A small encoder-decoder audio transcriber, trained from scratch: 6500 steps.
Rows from block 3 of the audio encoder of a small encoder-decoder audio transcriber, named by matrix and row number. Rows with one number within an expert belong to one neuron, the router's apart. Each number is 500 + 40 x the weight over its row's rms, rounded and kept within 0 to 999. All counts start at 0. Numbers have three digits each.
Before each expert's rows are labels from the 100 clips, of 14848, where the router gives the expert most weight on average: "top examples" is what is common among them; "loudest band" is the band of the loudest frequency at the time of the peak. Only what is clearly more common there than usual is listed. The data: babble in 24 made-up languages, each with its own sounds, syllables and stress or tones, from a formant synthesiser. In brackets: how many of the 100, against the usual share in percent.
# router: router (encoder.blocks.3.mlp.router.weight, 4x192, trained with AdamW), inputs 0-191
# gate: expert gate (encoder.blocks.3.mlp.gate, 4x192x192), inputs 0-191
# up: expert up (encoder.blocks.3.mlp.up, 4x192x192), inputs 0-191
# down: expert down (encoder.blocks.3.mlp.down, 4x192x192, transposed), outputs 0-191

# expert 2
top examples: reverberation (90 vs 34.9); /aʊ/ (86 vs 21); prosody: stress on first syllables (79 vs 24.7); /ɑ̃/ (74 vs 14.5)
loudest band: 500 to 1000 Hz (89 vs 22.5)
router.2:553518450468565516475506503573511507550425474512551493524497512551470515619601481476479554475491484485577529523453545531476488399495478448492513519449454551487481505508416531560463488496493483508489518493517471527458518490496449537502533508540437537523494452462552537536470584520518473451485480512444556506495472561513488509471449524423493499536588484502470574472502463565521551503564561487529444489589591512462557515508556511491483579549483517491509543488538514481510470490523535601496515493522484474481503418599510534458520514469489485556528434487528450495548590517498521492
gate.7:435515539536490517582477519492529510495504478414450456464548442400601478503515575575543517459529511470439491471443496445487517466435545521508463475480455495523405587415501543501519478462491543485478475470500531504575523440481473508560487537508474500472495493524536513518515496432513491459465510505520536445514498518533402494546465561533423439474480519525561518500517514495516499521547503518543477491499467461497509474536517543429464457502563512483550541473473480449464478580465532530517553514501469459512400556558455519572477429490532495547498504545532469508587403508495541520
up.7:561480477530504492449524500491469508489496477561522547534495593604426513531385448432478473491484460514583511505546541558502426559530462471507508477534524477474582402556526496427505550514527485507544505524493443554452444583508522523440491480507505486511490494470444514480512495546491465539501456540507467526574501544444561489459528477488566567470493497495414496547494525513510488477421463472469530482478512561491525543475451482545517543456408456526442475469491560483535433442527471487488479488445532535444545467449558454472511583491484458498510526431497538469457535497512487477
down.7:569478535467457425514514477465507503501582468516540553489469535553553509451489414478564529539415452527518555510448467530529454480540511530573561488501473500536470523459460513518428510483425544561450420469399524514462523534483488512499482454535469529480519506514489446479505461447497588445569451503492578497561523576539511515481500579449496513471463483451469512550454533515536501539468507508491540527516537465518505448488510457555457527492480426502512437478596458520498496478467483468446495470489481497485491449512447494496485546515502473505481507523503479397622565590520476477
gate.8:502510547583524566539433473551543515511466567493490512507549529547440402514554554535461491578470481440439477505494494459538472508531464545473453466487537533511517525525478498582495471575473516493478513487500510492440568477549529519451467478473520576503544449512521488540492472454471542520527490506464504481509481530552483509498492537471560452446517511527495484575588501527408488421555472430483477465548521529522448510534523417476596499539505533466559553498525472490446495538546461502575524390497551422492531440448470523449493491494423509490525480480483450501549550528512547558
up.8:439467514479421444481500555565575502483469449507533374557501484450468456448510577555538549542475513481536524520499505403523484553507539480498432548523473493528448501473450494559542384458494517489479515525548539481472531490510450528442527554510478501477441462465482497494477504483505506504450515533548531459490504520484500460486522513509460502573507546398512514406519436490471512505500438475514460499518500524493509480527474451510433527464482515459495536530435456474438497476544502601502508469518452534502472547464504469393516437506531611544519486434491458443525535440496446505
down.8:548503486498521485498478504554540496472513552461562455506429520487527444515491489511496468406523476541494525573536415486451523478559399510454570542466495423504481522536479566473521533542530516474516536444586539468425523489458524506510497498551484508592457524524447518450504545410503550518508531477475444553548448382478404471523468544503504500515501466516566489563476497475510470446438506492473509538429500514432540497464557463493444528474524451540495556525518491565430486551570523479452476483515472495556504504395504511487471535537475478536462538536442503476532494516534456511
gate.9:512526467483489421548501525457537450540500485506542535397447517503442518474494474543532532544504494464504532482534493555499468491509578481519446501573480443486431504420502548524490450473499450492535549487526574490521497509475501532452494539555553540470522472482520396487557529553547457425529507474468483470511552505498537514520411494578437464535414485500608538511552513456512545482455476528506498494488561517432538478464512489519475445472505536475509470473423526447499409526486564550480590526554454463545552523515442586472513445453516499460506448513557494447497527476546501472
up.9:444432525461507568495520487506489541425488468505495446626515505496604493508499508405482512444450489559480462550483496454506499504471391489520539534450533586507583464539555457481503524506484566477477403526501453518460534506507488503507513509464489469522520559537480571505477489460463542584439483572522525524477506472486478496465591480442584507472522508482402446520482500529469483563543506492474502533469491487560443514526512492530547579521514448550485477522539483554552591460516451449464471500459515547489444471472539464508520535510499474500524554493467497493488500563471500572
down.9:542512583415435436438553493503552572493453528602494612511482433543502467401546453510469522495576550540487496554434525503556528474531489464477497496508545475487457569508504493471441520516488471494495525473513516578497513490539488433576535493504511478533471465458570444533526575569413503529504486521494448501523548470548575546565481490505475501485470520509502517502501555507521491477442533525513458546533483463509497469516420541480480459481433553535527542547463453458479514431536511539563588495516466485543551513502479491504514533478523484506464476416545456488429525532496489471
gate.10:462479537442444493503477462507422522470523562500502459511434482511517515541501501468544533535499467552437467488442491445464545521572490475559522467467502497500472527526429553448470596554474494512449493475454471483445486585486498547484595461514527471567437562512449418458475490532511443476422520525508571477504515492444506468443531529437480509476524543588479496411527422486501467528491428505497500516461441439484512538479495505567504430545420538487552479526486534564485518502493530494506454490476481518506497435457554525465538527445508479539488445516497475535484472615508547572
up.10:524468516477603457522569536467522512496456361460519435421544483495496436477523489526439518433541437512548480519537537550458505459452530480524528528536482481561500478513570485503468466509589488465472524519547509516485489473514551504500520562513459513470518486536526568458489409460513557469477529497468484557513541501503441489553501583492520452547512482524448514554429431511473547470506505565464531462450577514513502477524466524465555529449552491481526541492494501503455582504498566611528551477497532515514416503502484402520491502462512484463490479427523445504565504541533485470
down.10:434539518461490435427554549417497480556519534500476489560597547486517510542501454557476427482524530471539507517578504520549541443508455468465525483492469535493493557506510503479530524434398401540504514531529428486428542489529421478557515522460556420449502485487514507511439503457486436516521458519454474445457457568483507470506488452450436556497433543443532509566496400445509481506546498451462465470444551436477461526474465459552550505493478485536499496522504576511519519542519518434486492432525463472499481483502471519513440471546551506500496493459475547494543530494556470525
gate.11:453512487531481468445488478576494487551527469485441533517517550513454534532514583440431491515507448483501524471486475478473450533532470572474498488461469461518525554468453565431523495479470485511542557508532453463469454577506482550537459471543492509465559455476462438540457517532525425594532556570457552524517538554528471484503466477477486488551545515563466532472580506528461496501580533471413473514539568539438499538496495512501464550477486517448541570496475617475474550579555524503466479456450448427478570455544528492493474527537519536494550491452552505531504447453460508474
up.11:498548515521535543482556513485480437502448489492492508522531502540430500526474527599517522444494513511558458513418482548525442540475461523466553488445466499404462512528487494512493448498456583457513541478539489561454468451502506458510497492503580651456490509456601494462547485467525469538542492486450464514569477500498445494557522532468514517482495483520491523537570476503524533468416479501492413441547456583462533512516539538470534572516475473508540562499511483437531446522454458481496582489538524447555491489492490500442525493532481408510507532529514463565500575568519487519
down.11:516509550518534499541481486401508520437531489475515475502402536482525486512506414534511463578487566451499461602505517519546461440521561528532380569523538575432547497538483520465517510532571553494485509505501522437466566493471554438529466484469513395534495493559467477505451529494527571508489519536519504536470446545440542537532556539502533473474533500444514473459488482500487494459541488536513587468488532481498427491521538487496481560472532514481530424464483420520525504559528527500439501480480507559481464534531509475530425522481468503490442511444473521467554470449549473586
gate.12:538539492533566438418471432526482520548504544445509561501480505507497534513469527518468553450516497517588565559501526479471444506546507463518488462523458532490490440542589539515526564500504443549540530499480540460491546588503518464493502476480603505506485524493624481483476546504485555535492483546495529438505527490460553512488545470526511449533569536474492526524514539513486557469469513525505539485506475551476446527577413501413408518482521571551398534508515523533464565489473531428531477500512455513534487511441504490462452529504489485530580468537541398465513507555528505501
up.12:496529558540525417542502497563470517488511510537532520478479573488461444511481499506501538530467495552481581539501492447514470528522492528484426472515555468499546489449497542616482553462495547526459437463417505454548537482449513461424533457441492496555537526475530468456467570551587569493504454462465523494377464537487541508532509448521486532558458531402461497587419532489461486421509472532462552545513495504497390490506483460520536531459515530506479494503467557482477543457465499509500438449451491476505439527468500451490502545468538570509490505521449537497446479485465493516
down.12:462417560464544466486460479449493450491444477453533559531435474546495484544502511485474514496592481490563430504548496552439539488523445503495568498517533498557547500435489516551569497533556473477495452495512545433477488541494483539550484476511498479496512612510564454533553470580413510530498539561521533540454491521454458515502465477518477524438487504385521469450439436519433545498482484428490511512529490493507478527494458539485394489497514496441554544444574444504473549523467518490419527505513527542465519486435518484514530498538516420488540509478575542459497448517479508466
gate.13:498519437497464518520499420506472516451425526459486513497575534517464448463510531510574470400535540465532541461527470506505511532403434432503590498452534479498515489515498483516514480463516450518410500472470526515470508532527490494459492563526541438477471553454481509497469493419424529462539492515547529519523504486543474476522415495486496465409477480486523518534482471469524525463550474532450493477532551460536405429478501484534614477508450395466508446510481490518522539561530576476504560468506564457546542528455450453468475513496479487507518523552483511562581484538559506441
up.13:460487485517529531526508516514496512401494430468525426509562581548489434504529480503466533503495520511512483500512512519506465473474552420455578480493550478549460512480474418513504507428511489550481494608456495559540483512487424515452509510502495471503530452494480483461495567459519602494523439513513493501489542473502467448495560505463489505399551493571464609520442568569520488539474559487469532437529617527500468507527509551572521529492563460498515438428464511498543516511488585494519512511515462445450544499452490475461570526534496591490478552529474496513515490512516542469
down.13:526547443468457488555538468497493472505529530515506477480425548477505460527476501502498478464411556575519476515483453525462521508459554439569497511541434532469472542503448512514531467514563496513428534526486441483589478553512484505467421489595585558477549518554480456517511508527493488491490628517545521477532507460452432495520471460534461503455497545499481518483495476518479521498469487559487399465485427488580532576503459496502614527490551462466452481470556514476533514549477505513453598440531479464484491505463522455468499526459496479474436596485507470459534471450527537526

# expert 1
top examples: mains hum (81 vs 12.5); /o/ (31 vs 11.5)
loudest band: 250 to 500 Hz (57 vs 25.1)
router.1:559480539512489461448512504505429459545476530532536485543491500422538508454540477485429494481535431517441452479509515471527558518475493575526524419500549460554490442532624496424475502458500483535458449499521573456482482513451528521479477548533492483470506544491461495432533495420507517487450443438478496451394504498481540495531574508541440458436507429406562467521472524461546480508476556487468528486491446463533457484446511496507480453519559484444480560520538508528453593459508460495497527531526438533555486483464421394482492537460466511506472505522450498485473483521456533485
gate.7:527524475497509511515465412500490502525439501497484488487543464516556502542508499541475527485490454498517450468516506517559531451455464482578469589472457434520543565552511406526496512484490535496510501507538482452508633459475562509540527494509450474423465467489534532596490579530562478453477438490495515533510599394502524521523471421507449415438454475408449528470474491474501481491520476522507490503478473521509505524492559456478531497497477470480452478473514536471479491488465506496468535440482501511507464544519511475479457470503381472512445474496506575533493373495566499427
up.7:545550495460548538495455451553513534465518538503550524514575494494517584506468454520531479498506493513563502584496511483513512398447530496511497496484507489531529465506503486501427496491501501460504567526507455496486550418523535531486495489481490449509503467477487622580504514499599604548501465487477562548522521501496522504566570507455507464455487523469460531487485470525503410425497518456549534591549460495514446554550461516526473553455453549508461503497504529523477481534526449545475506481421564468434461600451529446539491413508460516473542494450497532575460428510524505489
down.7:462571462454522523472536528504505602572440473523503520531528524516452489495544521483462469465498533469499599459468513463526484487485445533515466447535529529457572512529487523422489456530455516506524449545448463495446479450465429521476434479498454409542485452408496505492556561448498460474488514433464530449520522562525458441572468469478446513542413496535572489473524504487567517503436566437442552507492490475506531493463534545541466510501548438515501501436542453513457467525494514515521463539469504495480469503460444568539548528498551555524519592481516515526578487434504446471
gate.8:544503478441587520513421504478432517459535521538534483598451484571516462511544483481465534486434509559555536486463584495518450462441429611546489545522487498473442474533434448516506515486517511559500498474468468534550536574421438444519487453475490487523479471457497447476470508496468449537545503483479534499463526480523524501436546481582531496546482501491495472479505513453528464468517556522457581509529507461470528501503520479540521534528465484497452429522505465458452444515482484511456455522529537541503447450490463508509379446566535533510424504496422414464520520487511582482
up.8:523471495516570461447509498561521493506516558503451429546542450519479517563531473450481546505481468474460490589544502455503516541537517428482502516447546432535525490461585534496550556448528499491461502442501496488513507527484474528415444552494492503363479507484461474481612475459445513453539495465435518509462519462484511454497441581488523476473526435532490580453561532491491505490504477544523535473478430493538458556541497496385481446456451535477578558448400468479551468537499517477518504476524489458479546571516504549413504489467523503493488513556528505501505514515475505516
down.8:475392490489501496577465589547548477463419411532497544514538503514476491486550504535533483507484612512489482524471459531503457503550447559482468484427488512483478541481432465523548498433550516448453547544497515426438433521490529548496411568515461513531499457513471493597467471431487468490576537521456441505471511476454413472496497487509574528533495504511427459493440518529458499455528479510465425500489499538467432495505458519508522462587541469515501519459479531480483453473581489514472499538438445486509546550491518474529458455547492436539487536488560511526502505475522444476
gate.9:486512485555539520541477554539554496496528482523509487498487495465464518504503482501519529463448528490485512514525494481577600537507498496515489433536464537522471500455508491509580474507489509499523503473564440439474490496531586517564461515567509526579519477527449532550545538496514460421494621501558449495519530513440461490528513515490528525478489470525568518499492427446522502493503545547490522486512469546508475538392528499472495487535569513478468475498451455454431566575395398470455403516391446470512455514478482507494464557593523502548486541522491488491581497534440496533
up.9:488504486570543498537472566541561490479516485503515482507497503437466532504530489515498517464447541449515511507500484486543604545486462498501457410513498536516484521467517497465556493522469536485550499469544454417461527510546572499587457570562521522540515482516476522545539544491513450414478616498554442474547532498456428489520522538463530525480491486501565540484482451471521508489511528519456536468487457540487478562437526496502475499496593525489445510482463458450426584539419383499492418524410467487535442502497497495507503551583487503533512521506486474473583503519423508553
down.9:527471539489537502459587523440553528480446551520475446510564438446517545524496494485393476515511530541500511450464478516508566509556517514511566449500503497486487607498444511511537500563463420475494484372534491478501472550425525500544472571508550507466495507567539455483533525453449521512478496454482424524443504453452496525420489516418522459489448507529501527473567461542507562414471498492484532497495529439525494507526461533545461513476469492557431572582542471499548491527532467472521512496450494494500442570451577538495462464554535518467504457491542477486487484531516514569
gate.10:433503441470471475492497513514499497513419452559408532537451520497487475453465526451556486488472543486526516497505501446476545515534504496537554489580517511517526549443541534459532487500469445506565437489494508472474454546523469496555551537530458484493567493467453464563485501452510561532490482534484401471476416491483562510442470575521543482526499537411507596544438504503482494462491540515552523484502600576519529493480493477558493457491510494456535439497557475555525568496520468591458514451479494485491439462411495488539473503546440463535547467474581456444480564470539466467
up.10:459467468451523467478504485554521492463464493572461502495429539532509489492491548481581482496473471573481540489487503437450497537481471476485547465503533564456498508462523562420543535483495415477499442542523501492523450534489510531495563538457448437447544470439460419556495520458489497528482436498488478516450426507478514533422483585533525483534540537430511559511490548499483508449494500520497558516537547551528612467529460423524493405499513475469547379476537551469492517488511457495484468458433501532507461524434502496532384531506474468539474477452507468451495525429488461491
down.10:498523474519538549467528464451499480546526536455547455494524477469460543403491587452535402503517490501525436496513507473535486474484451526484517431534532459556513476535459443536515472490491393456455498508493477485539397502560516506526436499527564457467479562527465572461548427513521456420509540492477566533524431561507444505537524458493462569583488513457471532509505499555499474536491550492534566519508439519548453437500543543583551567426481509502469508479549489450590480489496533455492534462554541499511529473495518456552491474467498543533538470484551504438474476547473469481
gate.11:495467525536530499528426461539452482448494504503505460462431454445479498539515552497470520525526611436478458539485512539532495465553495564510482463482516505488491509439464447390459513474516507516508475484431521480513446562507538552502408473477503522487547477538531554439489527507495530523500585461493493555514568576496488459497493548607523566510536572505444524457460489501572521494467591578493493459462439436512403527508540472525521498491473549467445499550512521500438564493521529531462484548592540485477515501484584533529544453546434495476529559535496477481525511497508522460
up.11:532539490446515490458455532511417555542479456596440469495520519528499491473487570489460447541481420489533450496495480488500503503500456517475496560471475501584496546466504494561524499479537636462450476570533571453518493523473439487456583447538498464453469480497528521483472490410516494526554456494449482526491477535499564498468508419441510499473486448545533453561560516490584474390456425511502512444501564565507519476482544491453503487513521521440507504497524505520512496481465468418515440542483457478461478449473472466446495519498537536467531423470511530531506537514514595444
down.11:589453531532497449545472521504480520417496570466458513553552484515549488475607478459510477483436506441532475457550470491581481530555572520444527521522467544503496426518503514464539502464437508536504465583447508513492512527486545519579545518481472478476441490469452487525461488545422447440527555473471516534430491533518538503462525484501458520440457518488529513465568486518516435531488568496485424491443453521468468469531446431493587486493454536438482520472499479537472516468472539557526584454520555536488490510471461531500505505440505454451529577540536485560545537503508520400
gate.12:492500498504441466534508441474533471505561490488506477458504559477476495446503492570498477475548479524470493503512491516580562414560469561480479395495478458396555500516423469462478533554505501489504462504559509523507507489469563507415559552495462550430554578480512451460503500503532454547461493513490517516622457511541467516545557500581422472454505520528553505480539458414511470459554567527549555466488504495493499557464477448530542570465506494467462513547487509495440520534477503460554485481496494445496530523536517524516554553456442481493478547479591515436497436503530548465
up.12:501520526535533480439510501504509560424444471514481505596438409489506535535516481459543498455424543485494530551514499466495472576472543486504476564547527511571507423429478540486488529466560438486510502510527499470489460494508469429519492438538543472536496423513500499519478458542535531419509506487537464525516535477401552510454493553429546477560554480445448495408490537539513491524453444485404534539517508499452438522554496551461484455494505544505471487533517561513482531468480471485505486533499510515481503417418578446488400499536478424507496475533438476473475551455514454498
down.12:474499511604512493440518547517480511508519486496501515481481531533480431418498542485491437484454476480517485535493497550508551563442525529505454486480506493455511507485515495546489530478481469557499490571491540453522447418509499457496425527622546497537480554552466492498477502571490502435520550512554525517510518510470547517551515485433475521540514482489478510407580494495522535515476541514588483516602524505477518516501515549525494463513565546518577502522450545469527510501555532559504376467555497486520505439453544469510433435603534607508563504487539514481502431434503525508
gate.13:535487527499481508506563459568510465474511470467510551578447505455474587426559465506475529458461468520488490510470477564467509540510431452531518415465505555544488472515545418525513422510516452453534533500418526544470419473497501591512544502488501460545526507526513470508470444493549498444507526523485585574506471551484465516431527471560458514531463468514453477538523438452541562481483488549536493492522519475422473408458509526522579530480493481503580493507525450535506547438448530443440540482510516468463539479495511499475458531525503489410511471490506439467490603572478531520
up.13:516514515542509525469529457598483507524528477467527541566435478487503569426547469487474502495495498547486525514473492578487530529530466473509477441485463553539448455527511400505482453492521410413500512494363492531444463480443527562525510533514481440566480519520519489507509455491523498466533506504475534552502485542474445505421495460521420522490445481493409440552517498454512584536470542523553497499516537505436499400428537503525546522496510508526561496449493424557519530479485527429482538465502481496467532466526510505469495508547521503404549477461516472458504597575488518514
down.13:521506508521444384579483500479470491502494532556460509547511429517517507489522529523592549543553539490526498479491513474523467494509563400435547513519514399523471480461548583445518468532475447560469472518488512524534509485545560494493531498451519516472496475491446581544440525572538532541500554488539524476460539508493581534581488522510511511552535441509559462525609543575404533497527509489437433509485552478575536493521522553458547515459522550560486467447509502458478470589467500489549467511536480500493524493537562484475489504511529482454585506516473493481472518520500555508

# expert 0
top examples: white noise (49 vs 13); clipping (33 vs 8.1)
loudest band: 4000 to 8000 Hz (36 vs 10.3); 1000 to 2000 Hz (26 vs 3.6)
router.0:503414440513480445530511458450468491486442499495452517456530479527519511469490479551595496508467559478510486503541470473471427618536469577491448530477495524498451489572486485545450479458455491467516441471537576499509502508494492452531501529495480529473446511574573494484544393521498396519527555424529444518536508440480483542502428487496511533539477536468496505483443529455423511512522462482525463473469485500443472510483469523520500541587410544487483482466484447494566476411545484466458489510510491535487444422544473468538487479448504474523492458483551499487486399405516494498
gate.7:485434509461471506587527502544590493492470442501502575510501466491499538510477453459569468514515474481521504444492610480411504480539518515534530536423518572488496488491485512525495502491556568458494534517564477530483545465460431469517505518529460478515507518503493431551488481458463487451501509544473464413400492529496514411557576545434527437550555522504450557450417495543474484533513396445540521503470465530510504462535526507465542488514576481521549506498546549502427465494513519571557490540507538434426504522513507499521466499522455514464465458478431562477512535458458464514
up.7:501462483526520518596544535521511459489448496527473499538452548471548557544529429568532517507503540520569538547450510542503480532601512556519482493406581527489481413563496476519444532466522513532521449512493498556457462504450478451450523467471490502489524562503556439459481538509539491524418549541529441461436492509542519535440539461530533483530513532468482528568435479577453457491409466406489449501518485506489509564543504457435514533502540454447511414503485589474404481490494516556447509434501470588501490538499488492503467487538492524500527524464461495480512487536508488507
down.7:480473443434496508462464421542504546471501490515452477565446451511522440530515546456451470432519485555496510404514501478491493480478451549534516583472457516402511456441444450546484483499489535545531463543500550502476495494490525446477516475514551479519506496524509534537535449573498582508572527516523484528514543465532551539519511548486522524435445510523479520462566474460532592483404524489516448535471520424519431556509579547558520523516534513461477535515553623549574483502465538492451457511517485461527506535511504533497529531510462457490472517445514539538526444510410467564
gate.8:409445498526530516568498546544455491516428467545491520517490480483487500466531474547437484517480457415571415520435565554455450500567478434478506505373529485498450447446535498538547448485520523475511467456490520497510499464489458539456452457474457499521530475531541429515533564625536531502463516508505418464453578435512492476528524439529559427512459553477475566499531563516466497457470501526500545520526530470513554515525527506593495496534524526538460528538522536467440557492524472552536495534490465493486523459459470556507465494478478515479499456489463471517508490561438464563
up.8:557537571495463462460496518511463542433532585464488490480543581526509478540403470466508547472496517523452548476541496435534524477525546551474403446602498516509440580514568521439493563475471451520510486491511504481507491558496521504510516517534572523533519513505487518505515457450467537483534523437473599526595495530451540547509488492475432484430522490493499399478415440513538532539511458465483437488521513534511444543449490469442468532523517429442501508536489517526498456483491491470442492500509486541499447549549573508428546531492513531452491587527519480543460508452525550492
down.8:459513503583471513559483575501531461487415554510535508483517535520527560464494538469506482508506469498555489417498439510528432492471524477508465533556548543609570523517513451474468495524502464524446536458484479575535483484421475473522467415515448525522551508417493465498504514540513548459488528506563549459541515524428465484457469516505427503468594461508565540561466539471467511459457470529417484555521484502491542450427503517490509496482555439524519518524513452513452503558529516520503480518434456495490479514636485495484535448500473576552427458486497476511521457567522510447
gate.9:473533472499450572473562446452545462508527530478516472515526480556463498486478505473553542568497479499462498489524486516470446551538464524523433477553522469445433547540505474465560420416449506487442482489446540428491457473520539467498483458487505497491565574473530516504441450553526503455495465446464502496562535507423489460471427407495560544504529519549460439493489505495497545473556524487515403537445508478434444521467504496504506489484455446532486520474570545435478509467478508523465584444416497473499436597544521485577518505471484478524476530529496504589558523494573480491
up.9:491538474595451533497530474497440422554566585475511495476563514528471493518445481527596501556513510515548519496551519485497477527544506443525483500508510524496522509533511472485492450418475501470440530459486527424512522524539514477440555473444535449505563573434486554552487440549548535520503490491521504454495497575414489511476456423494497513466488514515554456492467552466501503561603500457490434501518520490437500473530495561535495532467467477569530526441547504508471519490461539485422582489442582482470453557519421503571498484473472544511518534465476472524571550516571480450
down.9:585493588538461502485524449455501587506400475431506510489467516483482487452446455501510555507432562496472465570483544538502511492549459477425489508482563531443528524480470553477540434497478506587549442462501486472503574486499482431531520546596462499441511529462497433442492524500513521418515494497521531492506448528517467480528453471510555510513436341533507550527489523534467519479426495547509541565468505540512514485511532442491521493494569536529487517403533438477471504475482571531567484498463539507440533455480558471466526493504527508440481520517522464519515491471498492459
gate.10:506478500454467447512479457471452515495497519537537538505444519496483482479599430490486511537454504455455488500481481454549555488442467519478497566543518478575515561468489502484433482485473462459583443505526466464480574481469574476463493500502503486540469529508481401460613490514409487598458463543467466485517462548467522449489553519532455512510384550473578521491461504495503580461471496501495514499470490511425545499528439485495552545535465495578473528467500504515482485503523476438511448442477496486450480499502493456495537476622476475496466491497509464466541515572492618458
up.10:463505474494449366492502494499504535396566511509417488396494457529492504536507498458507411566518520495535526513542506463520503494524491465497528346546463509560497456451522422407467462459464504534562456449545464462505500475477479475511505473517467498497493515529520488550516461560474521589527450510561478445516511414532520468500496496535443486531450513489502569523458505444511446495526540483555592491502453525421542513510396440513499519466451528543503540488518495528495555458451492508517507522427503487457460554483503496487496477499489471482544479528504492497426542539519519448
down.10:460501525564449449531513549524523534440523483491434562526505501486569559492472495501471530499449545534562494506567457511533472494460484476479485472495497500565443445510499498530446545427509476527570511497479452533496503495499500503409515557510479501433521486484459517546544429520560506554522496483453431468521454477532450517549564487556492592545549473516466436562571589469467504497536481477539494527574534553482484512514430524541500415563466453512465499531435496470504466555517537458520469521478537495459474433430510544505509473460499541491459454522523462486570542571362489465
gate.11:471517471567542480536535525572467483406467521512492451492454501530589457502463546468500525471512477540475525539452476530480539510528514496565590433466471513525506471518571484440503481498511472468573511506574499512502472541551532527492512511483538558466502581537537436529491395454547541505508479499543484511544498462494523472477480529534506538490444492478491454494549481549515515459447503516485517533435496591500537462480484483534543494500394473515510554556492517468587508590527525485591466482465579517410428492458521495487540515426501536440535501609502490443542484578524496514
up.11:514503551507508564499436482410502506550516512469454505529546509486451472503493518489530423505513570470521505510539483492530462496482588531423429535502525482450492504526520476554519509487469466501481533502458465539488476459502471437500463478511467461484501408459472624551469563527488549461519530532491496505464459583468562587515437459496500474533527561517530478486510484486515504548490478481565496495490442417495518484561534523471467549481601525564456464485523459569552527454478451573474597526526445522552518555487468504519470494533509391579491511418489498552505517426460513533
down.11:465497515492496494419426461494463521484506565489531513472537499502446524580460507558519515469426520556431422531509529575508569477550474480507479459438454484509476544472524490543560532424490524492499477546530571489464527540509537478514534507503484581470446485534481536454509487497495448522532486507457513472477497424492480405505550503372529506536458458526470415480535493474563486489539518493469504566479502541409491462477493505443574526543594482519562477536468516470441468520511506466442500567515482514504482584460515462457523495576448452485483478546478508487476483571607523475
gate.12:538494476496445426511551455499426464516448499555442510539522505453481490502522573476569497524594460540567474534516483479501527491543466612475425483504553394489468530558509477536506477489512519482465455536537485488473477473560499445567476553642450569555476509480501526573456506462486484464513526534519523518451507471531544481519506491468491507544485500524522490531465506531502499437500494501471440473473496466463504485546439468500581437456520515497507517530570514536501440532489494551469549518561517447483496495542495479468514543459580474422407577531484574553469495556480544536
up.12:498480457551411502449554467575473501502445531499485475501479522493505512490504564527528524488548498543510477548506420545494518475464483583498543493546524478480452505532553483532488514510479509530477486520512473527580530484558524434591487533551411530599456477560519510616430501512466542490579550486535482517525492459564483537413562472495452566500412496495543477466443522540423538493463508506512440482475455480493466506515473444504493471482489570503586511531560535494522453452519479480500533559539518549522451496545548480542541492471547493459439557482509550591454497555494546493
down.12:518431544464460445397440463494546514502562463465557499507520554470488426574512497461483511469516517550511496547522510500485469488495521461550409484465505489470507520482502438487443464537552462494452425463453489512566548450471534459541515482454449468489537490496538473441561479478524539465558619497482421516479497485547507541485469521557515495549459482469417425561500450508517435468429455411454450501555519535549494529501525521427473491569503458512528519523479536496555441470437491516422531525489525472465533556473481483499489496430520428512579512464504529494492459506461540453
gate.13:465490483525467471438469472538538452473495532454478536473471370508537514490498532508456472492533477464513561494600552457489483459523472493489561483459478512493482501464496471515558441493382546500434500484506563473446553501567497486466520508528503433426460514481500540488416538554469483438486551468558487490504463573557448472513500485440510566484464508526537465511552499501488513479457474465501444516482509546481504475513467556514492498478493499518470468418429570437543462475589482519514489485498477482542433487492367528560493529541441548464522410498556523547492434471496564481
up.13:528522455476468536498504539470487514513510462467531490502496593546433462523480455440511468505422482522535465444453459469529505531606566503475512549581481642538489491495449487480470585520533439513485528511509491466510477490493445503550516509498550532563532483472536501436491569433498465529583495501455534463522540493481557555483530504475512463533492566461513557560459417464544558506465502477471605459519533521517451495569526489458454530461482468450537512549539504500465480528540518530527487481437509434515556436478564492499555497426546442518552495478463490466544537576514477523
down.13:453430489481495505476554450515507480497547550457501533539501552472548519477511496409436510469577595434531537551477522536488503519500466498511505539620529379547512540504436488451520460517556463522406522522507516537517502464486471472449505506417443464482480532525539515483480499496451554486521441513491588463510500473475502397481504511514507432480504452484509447542528515506467520500513525569463532490518511529517431489526479506508613547536482502467456492509515563474580498548534506519481454524484447427514412476480561530448417432536545546498503453562501517504468489497454486511